Weights of a small image classifier.
Model: 6.07M parameters, 24-pixel images.
Data: trained on rendered made-up planets, 12.1 epochs.
Rows from block 2, named by matrix and row number. Each number is 500 + 50 x the weight over its row's rms, rounded and kept within 0 to 999. All counts start at 0. Numbers have three digits each. After the name is the row's rms in percent of the matrix's.
# fc2: token-mixing MLP down (model.blocks.2.mixer.f.fc2.weight, 144x128), inputs 0-127
fc2.44 100:546340605488539422487466517535487469508535536461515545506535449502470540566530529572516528523469541542413472522590581544502454562540549604497454525526491508477479464432482499452445515553438461585538469539503518444462457489453506571526509447510450475445584431506486580496523509475511551439461482544565503518407557547535590533544380346484476539493444502520522540597388501496477522502441
fc2.45 104:518379538487490458526652496465505427529470535406518521532554506465420494493439446477536494555430551507452489436438444485478483494516460472467475563607550563484498545516570512425492468472501401462572476477474526508568528511470523549469531465506500537394460534404508566436494542443493445455588539441530533436540503542476395550473507300496494547532506470516556498473507497508482409453475
fc2.46 092:493524417458544510573471424422453522401505547537429443467472524537515450509432494496472477536471413454455509365433531492465533445527518541472472530477503393496518557558544479405570551472550521526475446541493544553586455461560509509506464525481492436429502497494467486550509537589366567525496514500513553560548467525456572422435590445376549542434517530539464571601567468478474512474526
fc2.47 104:621476514518476544538558510469589523453544462441507587397569406485492496448561514526508454552583463475453487556532498479465454591496542481512493482575485580541488555516538423495561495447483517571509376597492443567487414461536546444468475593558492567433495471493521495536490568494526609461491527478481595476470416411490522495502612598452521550486559473516543560460487574480507478513537
fc2.48 108:534438457550504570532504452512534506589516546524471460547576548514550477576457541499487477610508502490499495526418547442497473501515417562500539395451496537604534527524498565396451450409480497425537516446527531507399580533546574550559482485376429502503397533552470534539535535587514497516410533459495528491551481602516473544392521497486483535516453478546544443515483455596473476604519
fc2.49 099:501552565517565513565459511470480473498526463445565523489565485519453462433499498501507415478514519528415510527484375506541528431441478532466466556461421431534654464450473506554496529455536406516399403503530449551498468498490515471461486483404579582426390505461556541491502548551521548448470568510540441452461530453490567547512438596430459580546584461468542507412536481487545423484499
fc2.50 104:515497387486548521420424496528451511493593426451509420507502505471499529560507467576449427571516450545463534503548554456418441529463445458549506510567477545508539561604475382595457511577493422452541557530447542553513456509506571456533586446477438522525458484596457487610527459489500530460493511478490483426467557470586477534538497453501597467426491487585474487574384498521506568492484
fc2.51 091:429433541461618501493488479475382460541503444402498529456489517450526494447481499470450501516531506481551594488509435391577475574576434498538551475439521530523459614544544540492464525472476507406516540509488494458534529630570492488484490528394527527504469443526502554468533415519475409600443519464606470516525512452514631500462558498571430509554525519491564449417526468535448466491495
fc2.52 089:441426571417500528453451558589463483485508483560436497536525513486518560499458576495418509530520569432488490522490461506539630504497541530498495451524524492414545535503530458542527408556544439475434530401576534579596473472494469490525538489506502543347459575505519573557523479495413464498533533618514437445431503394540475578490526551499502461451455427481533455426441511441523519502587
fc2.53 088:495507512595471482499453540569483513539508561519506465471552473477439518532538467512511438522582497582536403509487482525589592542360460515413542570484550459524542471532522456547516515534524573521518547487454516588534549469557507440478518558563385533334471512464471554510516488511488575493459436532509512535412517503538487641538549547487461518602553405471449474564440509543450432516494
fc2.54 103:514458522549457507497503471456511537504456572445511496490567522524488483480542390441540393447590476473469520530473474483478366508452506579472529466596448499454516526485492481560571503533507541494527555581465475439541529503580543507531450516625433515448606540454435528439444445545569456485452515482558526567418532519563590601528590564421507540469476595563452435568545464466526459493465
fc2.55 087:510558525433578517465486475481459542493500500485584554548543386507450532525411452530363587537482540479402560535446435461484578517510474429482474536505478542434469518506545419511475454582485498517462469478530464458459501453531579539566433514567498446335615540531502456534411460469540500445473465524554459531527506516505451592439455551422508482439530623470527497523517465558504527530464
fc2.56 088:475549530507568452517549464474528518494583467476484455502528465475504497553559509519355600527503559380528482513538495533458548487453412448461502566456529390439548560445562395489474532489532582516549524566432509531514496563511559505470528528556487514400561567483524530645494552480465471482538458525461507493528478488505538507437475466663468509504514376544514504478539511605475568467453
fc2.57 093:440426502436463465461510513579442510557480373469423518508438525615569550513434420526416465491557589415534542407413486508479518516549523534447568502454508569439488532518504491503523482568543493500469470539476526421427542521585507499524514500505493416507502460443575530492470538465526415499476426515462509533455497557504420479437405381605542489394453416495489488491415511492517540502447
fc2.58 103:595477502538421517499523477520550445501459453522487474511522470519459580475455497507535575502498487551464465467461588485607511484558383566507448549590459523542605602594447426548498491610523548501612529418398530479477537391532555369475531584504545537510492488482466486450523495530529446531529567524440544553506541460477549436466555481540494485587469524457472565529559513512450530513433
fc2.59 091:460514551472552459420452453474494395552467433532503448458466490469465541502516528422468488447494524517578463533441498587457443517486476485399526444567514553548441507498447401457449501592419502433481504461473474522461459518458580513466454387473492481451521474497454482417486445583477486435570477423495431429458485546525451469459501455552558445515436483440309414567498501490500445433518
fc2.60 108:512493504626514527499512568437469516483551539434502562522581477521503541570589489528550540509489562622463506555443493460550420494497456514594553499461475489511463472545463619571483519494458447552558480533532562560410501505420518557475483615442445435491490504470442450614499439439660488442549503469479435520535513580485568555531500509480537483491563461432502484489441470467527408469477
fc2.61 093:457438419476446556485474555460587477499433541510489502516495553464496466510421516466487449513535524533477496461553492573535520529453452620469511605566484443471404559563489365528461578395515464412587482497506510509486457472595580550495477470524367484528566631474499551539457549534494427449476503433479515481498617538476512477541538461543528567553551514485549542472544480470545544446468
fc2.62 106:545504500456494508559560410617497456514504464564493551536489615549496498437461435429448488578530483481468501437421598532483404513542532481513538555469462444441586558549503468521542491529442485603454468616506540552525506480498513377437432511482497547471514496508562489514494523497471495531491544630466490453409536490518474539472522416548540484543550614487519507381493588538496400512495
fc2.63 092:486533521421419463465572516562491516505572568545479530527515508490472611513481472504566543435479456530472530462515516554476619511458538491460484525470487556477479503466461474556503565484546505478502543544551497488518516501535463529480396450454499574365464482486573452452567577509420500569535464517540497488524462487560412467499462473536492511590527257460463506507440526506551419389456
fc2.64 088:533443459487550544523481381496526501589471528511526559518527478478426507525424399486524396582533474493536455453560518530495478567416483525453538541541505590514531469499490599514464458445485571527548506489461579470592514494522482516472495551497485510414430543415431522492471601605506465559555394451532559521548485434562457539538593461427533474588586571523499560542435538509530537463575
fc2.65 088:532486531523529513452527502478536455497448546599456482571570517463494553441531528574382405532595496506546520606588474539571466528629480548505499601498619497445522513485474536578529517512599510454491513515494451559551534514518577509476390490507499471398544484480391536568492517526422515471540455469485532510453500472561526454584545530450519538452482554463545502401566463502484599526507
fc2.66 109:437418498555471499517526456397559511380492477460452461536503490457447549490569466442500535487518472451445454477489487489512410446466495595519550516616423426515592428414473531566522449558461609487499542462515550501584579418531556457524396544599461500495582570474493535445487530581496547511527491446547512540471517504547586520574600528396482504536512451537478500487487456513518471521557
fc2.67 081:484494383502459502506525454496544449525547515480468486526519533479463547525506547499520510537536507507547434492533470589505481480470414489600478404517531524505499464604551565525558463493517495517447549491481563472527560562562511481516543527542336492316609500507445500539437450496475578410533576595477545505442554509557512455498352481575542518456440422504530518521574513502493530483534
fc2.68 087:493438467469518480591468421539523524515475574455415512513527487496457493557470528472516558564505554526382504482465488408403400536510527458507438536522545451469550559502531474451607539536455439453487471494490537469427515508434520559535538531488524459396574558568468483489501571497469510527453527469567611525487578513572562518403555439418419514511481597532609494600536515418523471555477
fc2.69 089:535512479511510556507533509500409392556489473459555475465516529418515554547442554666486392457448484521379421495506471521412445490528484529504438458507439458542491453448452636467476538505531403560532495456550540561509511511554494544563453489481510506468482448548421475522533543500452481571537510440480435526523472498536369543562590548591472455527494575515473520437496555495512533455573
fc2.70 095:542471558460484493535361468451488654521475438460574493498521428457511523550422581539460532521579456527536522555468517441395500627477413496557516431382457530491431468565463518498443567520481377527479580509590502561462483408524562517482506517537542468439523475523518480530550504484551476525468503550519560452507462484474485462385505486468447521485440508472447483529475516566533566445561
fc2.71 086:577456453404545482471496540522383566560476540521504521491429523509414491496452390530525501528401427556518559482497467447417535512523467519480450450490489436520585484514521477487398464474478515409516481429483441512546491598460588478484497468446436414389471587441408434566511499533429479457536463509481445462471576473575514507491501463483499527468549360427449554514540473515501582512500
fc2.72 095:498530489601532490477536426530513540512527551566490487453492423582455537487417490473461487452531431462561574488427557556514498513516497488634555431459448494580476608443534681527434479455458516532538506518581484562447479482435462500481513542527507475532487542507446529526473445504467460477472517547504462510592463485463439636445416501567441442515396479572446452498540543495590495486516
fc2.73 104:519559515639549511573616564437462490531542503545455449446474493460511470488500425489518491419411531396506514581569440548432488463538382605500517423490442493556473498553553475531528540483482555437499472452500489586549489426510561571527552496518424493564569457528434540483505501522583518526449528452488475490436519566472575533462564501428427573466491456524482502498489459514440533600407
fc2.74 096:461581565424412482395411548626492562411466512504471483464485550539469464451437444484384550454555454587598518476516506405523444486393495433524475525546480483454523547490450460490496464539470577559488541511499524540486516566499539504546557508508569494413514537524573466452469558481462467553532533567557503546550520442482506459495422366507472506480488374502483481459483532498575478458565
fc2.75 090:508427599457470495382369479435438521453413538484589543475437549537447534488438556475407443512483489530600510517555475447424451522510478468453517549535471502549475493446471516495512437531441549377538555389531503478553500552554432520494523448500466535435537519496499479497502560554526544584498504480453491528442509482522408451494582458554550496494551599447533478457506555455563508470638
fc2.76 085:540541478522531541473483531533460459504471483584404513546462548538506537498464508517455488488551432461552584495446550607530557537603536556483580574561536504510516538503465479540520523441477432572495515523518558519567473557496535416539520522503459454374439552495476570502548571583500390573495440409489530463373503430526506552482383472542572447438479482507435496457547445498487524593411
fc2.77 077:513493434410480542513509408533538553499428488543531509540521535365452487498527482480573573560577497549513499420477472548539576491381586587552506521551517466552511389517493422546486455417480489512538534527541497473531527491517535460526500569510456445296446551490504528532486513538538508503524526495553483546574519430527463604498638505507480439569514454529567471560524517482508515471544
fc2.78 110:520453408567456479446576492371482480450456476457460478529523464448490550426610524465489548513503467456443504442510489542575432426515514507619471577567421426509553419522492423544572476502492606502487491487549546463575515423566553457514448532571440461468543537447514509541476408479521559537509479505495527632489511555619447509474443530489525549487519452467537545500530430442464539570467
fc2.79 086:448506505464475472407501510593611539474489557466514500475589492549512576466460476531469505518475505433438472510504623563485540480570403543509493490529534496516543526480555428502510469520485502424479517451465462466454585479586550491502473513575617475351595494575525435586470468438490515513618440567479550441581476559501483488446536590508517522503464500518480547449622527504546534507574
fc2.80 098:453432521473422445394488433414590547542517446409499507545520385483501441487471478450468521526461482531541475535533580594462509516540404475592448407493493502511539590545487519481520589552485492664503540620443475464476537570471501540468499506574441480390551506447488539514467503503481482593448487486505536489503434529532520528471441394551519481486499452441443531554557503542470508498442
fc2.81 097:459436582536394485526507462413500565466501492480515492471518454526530450483406496586465618509479572507436584489588429553436489495491522459534499525457541494578602528546543472519460566612522447456486513442445479459512541481513513384549518518462539473502466481421542487494521616559468476487551576424551497501519465511539468538475377496573653468427552460492488481536545498557467548505469
fc2.82 099:535494552429426429496492485484505485502506577606533531457519398524518471462421474457527524439525572447605460498535543377455430414469592495505516523553450533509486523418494586574464524458545478525519481492492484476477488501530342513561481530586518494421496440568491470531501522507507564543413477568469448513454541459518481612486398576539421460530494600467407502487493549491509458537528
fc2.83 088:394532497547539527504571464508506479512412499534484432598513544478593527589509515532532415449482486568509527499452505417458635488500480467501467472514474475464534396547478445466487522432518444566428478442427456550333474481530597550547444428438392512510522464521549437500526506566547460507494560502452360462481491544490471547567455463490519499515475515502423510532533477482531514417439
fc2.84 101:495564526502511519487532504454509503473528483529602465485591478468483589552401521495507459577577441468521575439402528542559597529450477347460461605513486474536541493471545462512497471514506498439443480502638512444456438550494558459493443480486527523494460547584519438454532545457511459489516562550654443537445469526566485417466563568529518461471519504502406468500509531436504439423521
fc2.85 099:520494490534619473479462430529527385461455435568469587534567570499560473514436545548470511561505467452547492519519507612460466562489559570541498497467535464435502486528559436481473504368479489465439488438603585368512476572436464474466433442477391465446463585514438579555483471544519473490513449498498469511454570500552492422565508532532576501467485422496600466474479509497531475526502
fc2.86 099:442475479513487470487557609529469524474436550526496487493512432446426454570450505536540500556590472557467553496432512452510480501501471440477535523519437466371444567509563593476451401565506613521567583464528403523587532530476600405539427471474478462402502421518465556540497426463451483488461490569430504497502537470548495395481471456519539532533502579526489501466493500474499406597530
fc2.87 097:461492534514556492550505555554468424494522497539583512492496478491540494494495497460464492487502512533505517495487510555455388498558597473423556542517524604366479464537526439501500558559466489610499537459482559413432437601501527388480545527476483507383487481479479494487511371565518477579544484463463370529555539533497588526485511478537501429508552394499423465523487427515610443460469
fc2.88 092:465403517381478563471508502542474470567537553527585518555506550456470533422457458513481479498535487502464552468564505586462490558439521584547488551555471569455545486477577389572529450467535422513540484579521553452592451517510483567483557563435562613448435512533544498569464412486443559536551462512507447574580555476490371475546537513508511465530538433450537507510502508511436466524403
fc2.89 095:497452513483467494452503525484544532572467582513465518510574488498501489500484488613449348549537495497580519566540550450542493569569489572491576472595446539533507571462402441575495492576512530523499563452526491616519502533527518548401470536575524487462472523461433571608484531546550461540477428501447589451449546495494562528548500453526511423489447513428362454544501468520550504530574
fc2.90 105:500550510466441517483500418506544445406533526541459510488497532530588553423485576463506547527539449471515502496497534591495502521588489554512510533595541420461413412597526514509575542529461497488469465496478542344469514545584447412545466559571402510456549524582517432500473499416453529517531553524487478545502474494495475426557453478602495542514480396573507562474631511454492531530551
fc2.91 091:480452437446561547540583549522500524522512450437465490538499529501462484599489535460432488518477505514550535587513465459413397469393616470533497483505490623577467474463512493534503515529604491526469502551517506471463537594478482533555566546587524538388638591567406470561433499453427531503502505507542403516507532582510497490560471477469483565449529493520558482520597542478436517524509
fc2.92 089:438509473435541536533576478532480468567500456442475545570536529511506552585506501578416550485478429453425453485470462484499429480456462476585484472431442499617521478409560423469463567545411439456395535468452472552522524531501552561515562475569577422413545527463570458578563494475521551523517482444507605455431462522549576523511506461562461471512509456620490477564471497503516470583550
fc2.93 098:561593492500542516469462475484530419512521513387598530479543475468539494525442496594494516515514513487515409558480469539465423416528464494462580518574440534549505429517464423463530552466506460477402518504471532519503530631508532560513452546555535450488565538534457536531522499496508465514546525460531410380561466474460476334428478417558508490524482428465457527585464489524613506445576